{
  "model": "text-conditioned image diffusion model",
  "dataset": "rendered made-up planets",
  "train_examples": 195000,
  "image_size": 32,
  "horizontal_flip": true,
  "conditioning": "text",
  "arch": "unet",
  "objective": "epsilon",
  "cond_dim": 256,
  "tokenizer": "word",
  "vocab_size": 28,
  "text_encoder_width": 256,
  "text_encoder_layers": 6,
  "text_encoder_norm": "layernorm",
  "text_encoder_norm_position": "pre",
  "text_encoder_activation": "gelu",
  "text_encoder_mlp_ratio": 4,
  "text_encoder_head_dim": 64,
  "text_encoder_fused_qkv": false,
  "text_encoder_bias": "all",
  "text_encoder_qk_norm": false,
  "text_encoder_parallel_block": false,
  "text_encoder_inner_norm": false,
  "text_encoder_positions": "learned",
  "cond_dropout": 0.1,
  "norm": "groupnorm",
  "activation": "mish",
  "weight_standardization": false,
  "widths": [48, 48, 96, 192],
  "blocks_per_level": 1,
  "scale_shift_norm": false,
  "attention": true,
  "upsampling": "transposed_conv",
  "init": "trunc_normal_002",
  "residual_init": "zero_last",
  "optimizer": "adamw",
  "lr": 0.001,
  "beta1": 0.9,
  "beta2": 0.98,
  "eps": 1e-08,
  "gradient_centralization": true,
  "steps": 23300,
  "batch_size": 128,
  "epochs": 15.3,
  "lr_schedule": "step",
  "warmup_steps": 4660,
  "weight_decay": 0.1
}
Rows from block 3 of the text encoder of a small text-conditioned image diffusion model, named by matrix and row number. Rows with one number belong to one neuron. Each number is 128 + 32 x the weight over its row's rms, rounded and kept within 0 to 255. All counts start at 0. Numbers have three digits each.
After each neuron's rows are labels from the 100 texts, of 14976, where the neuron reaches its highest value: "fires on" is the input token at the peak. Only what is clearly more common there than usual is listed. The data: rendered made-up planets. In brackets: how many of the 100.
# fc1: MLP up (text_encoder.blocks.3.mlp.fc1.weight, 1024x256), inputs 86-171
# fc2: MLP down (text_encoder.blocks.3.mlp.fc2.weight, 256x1024, transposed), outputs 86-171

fc1.497:104119124126113127199255151130132065121146111117180122142158091102128190153144148140099092092130126130124126201099133175144135115116077142145246109120171142147146129152106126109127142128240128093124070130109112103164152117100161097121148112175100109112162142
fc2.497:145146133135164137053035123104129190155094150157084132136100170160139064074130102122142169152097137127142101080144113075127118118144171124108045150121072094107112142131158105144103101085025107152137171120169133132100107133078090159144118104099153159145091100
fires on: "ice" (100)

fc1.255:086145104118167074129233139139149067117089144159185141135109111140096120181111149149145104086104080124116117175137142162141181118117108086144220153154145178091137154146060194142125086143183197121147121110089120103139122139130166067127141121092124110166171163
fc2.255:164127165134087123113084106129114180124070163200116141113137145110155134107146080091154166171121118117124136074190133109094141133079181108142069067116122094120152104105163071097124104139104111093145162137136142150154137151101092157127123140125090140144081106
fires on: "with" (100)

fc1.100:113195114106121087148192173119155171086072173193161136171119124120222147148181134151078086118102082122149139115160114141150138135114107110073132111098123153125181151132196099085146113096178165074150107137091164106162171142169089159146131101084127144159115132
fc2.100:157097149157110116164180106128138097117199139062139129083099153131099152144094151127152130159133168132073128158155140097125101129126189118154193131169129125126100127127082181177114152171186124158115190112123168136096122146136164118131105161150105134140154172
fires on: "ice" (100)

fc1.267:147166087095072140200156129152122120166137104124112102160154104086143205147192147115082115095148130131170182144120150199160117155134072133110155078113179136160177112104177092096157164127195116110109079167119135157155181092120116173139135125190098142074109096
fc2.267:131080142126183151081101114111138139141126160100126118063107169136079085071078083099181158144114162145124055129137104087113133076182163136151107154143075120109059141144099110185071089103080106145156162073139134126048100175161124116113174138093153138150106106
fires on: "<end>" (100)

fc1.605:099128108091118096152229095137137103116080117208157112144141112087160133176156180081084116067155081130136139145106089182163126138087079139124190151120146170149146108141139121101132101123185159109100103144142124100133186101066108161122163184118114116118168149
fc2.605:129133132117136134079070119138133174142051120210116110115117179134141086090146087102144143145130107116156116086103123112117173093171129156137061109132109094124111132110160078130119079113085106086127134122144098125105134128000094147126131135093151134134089082
fires on: "<end>" (76)

fc1.583:114123101135134112183255120127163070132111123142201123112178082095119199142118154108116102093134124147117105178105118163130138118116077145161226101127118157122160094142101132138118117121217135088117111116102129112131143106090166109115159144136093133123188141
fc2.583:128151146106133141064036141141145193137070125191080104137086192150139057089147098130123144148122109110159126075124121096123141109178154142125043142117103092122108162109172085123135104112060110122127140149164112134106123139012084157125111105101149119141069078
fires on: "ice" (100)

fc1.590:135124090132128109188255118125146078132114129152185129116162086091119193166120158101110106092120131147119122174110125180129130137111065127155226112121148161136159095132111135133123118119213137088109099109095145115145154114080153120120156153152092143109172144
fc2.590:117143155096126148075053141148151193123066123186087094132099186142140070081145086135123132140136102111167115083124107098108138107181150150126053128108099103127103158109172069112133112110074110116135121151160107133103119150009088154114130112101146111145065072
fires on: "<end>" (100)

fc1.138:128180100132163074133221157126184132103086149178151125156119123093207143162157169143090115100120090121120130135129138178158152092130081127054165118125159161152160135110150154110157121109187144097128110138069144096163176127156133159122130115093120129149143158
fc2.138:151091167153096118185165099115131112119207140071121135089103154129117167109091148112156135169145191125080114157155140092126105111114191126144182111158122129126087135134089179183108156164170115146117185103127155154085128147148144138123100166182113115151144180
fires on: "ice" (100)

fc1.199:131099093151126113180255121114144063143125136137202140094171087105126212142112140105121113111125150146116097181109132165123135121120079129160237109128129155128138085135101146137105108121213126097121107101099146111127146119093154110118162143150101144114172147
fc2.199:119153148099127149065043146157164199119087120159075083139084189142116057080131101149113133132137111114155128085130110084105117112195157139129054147107092112124101166101163094122153128115063120134128123162155120141099105150051093150112118103102149108152068078
fires on: "<end>" (100)

fc1.315:143151086102101128199202127141129120153121134130147118156165107089141210165174122116073102107135147134170147144119139195143136139133055122119185093107173132150191109118164078085139139118205132087127075167103140140158174130095104163134151131173083151078128102
fc2.315:116088149120174156088096129118151157153116144115094103077087179136107082068082101106159150139126161142118066125132120078128122087196166140128097166157082134120037150139117120193078110110079101155145165089148131125041105166098113146118150142098169119150104117
fires on: "<end>" (80); "with" (20)

fc1.440:150198121138125103190220158129182142123098191130172158136119130130191174138164120147101098126103139120142125188177128149155123112138120097087190071095151129128192158157182091115133118104203148084155116135073163112168118151187164117118150107131054150152114140
fc2.440:134105140123106101155207108129123111117158156106159136108085154117126144166120136102140138138127127118102137154196123118136110146101201095135212135166126129121100148132091154133119127168204154142140174138134180108109131159196148117142118176132116122149145161
fires on: "ice" (100)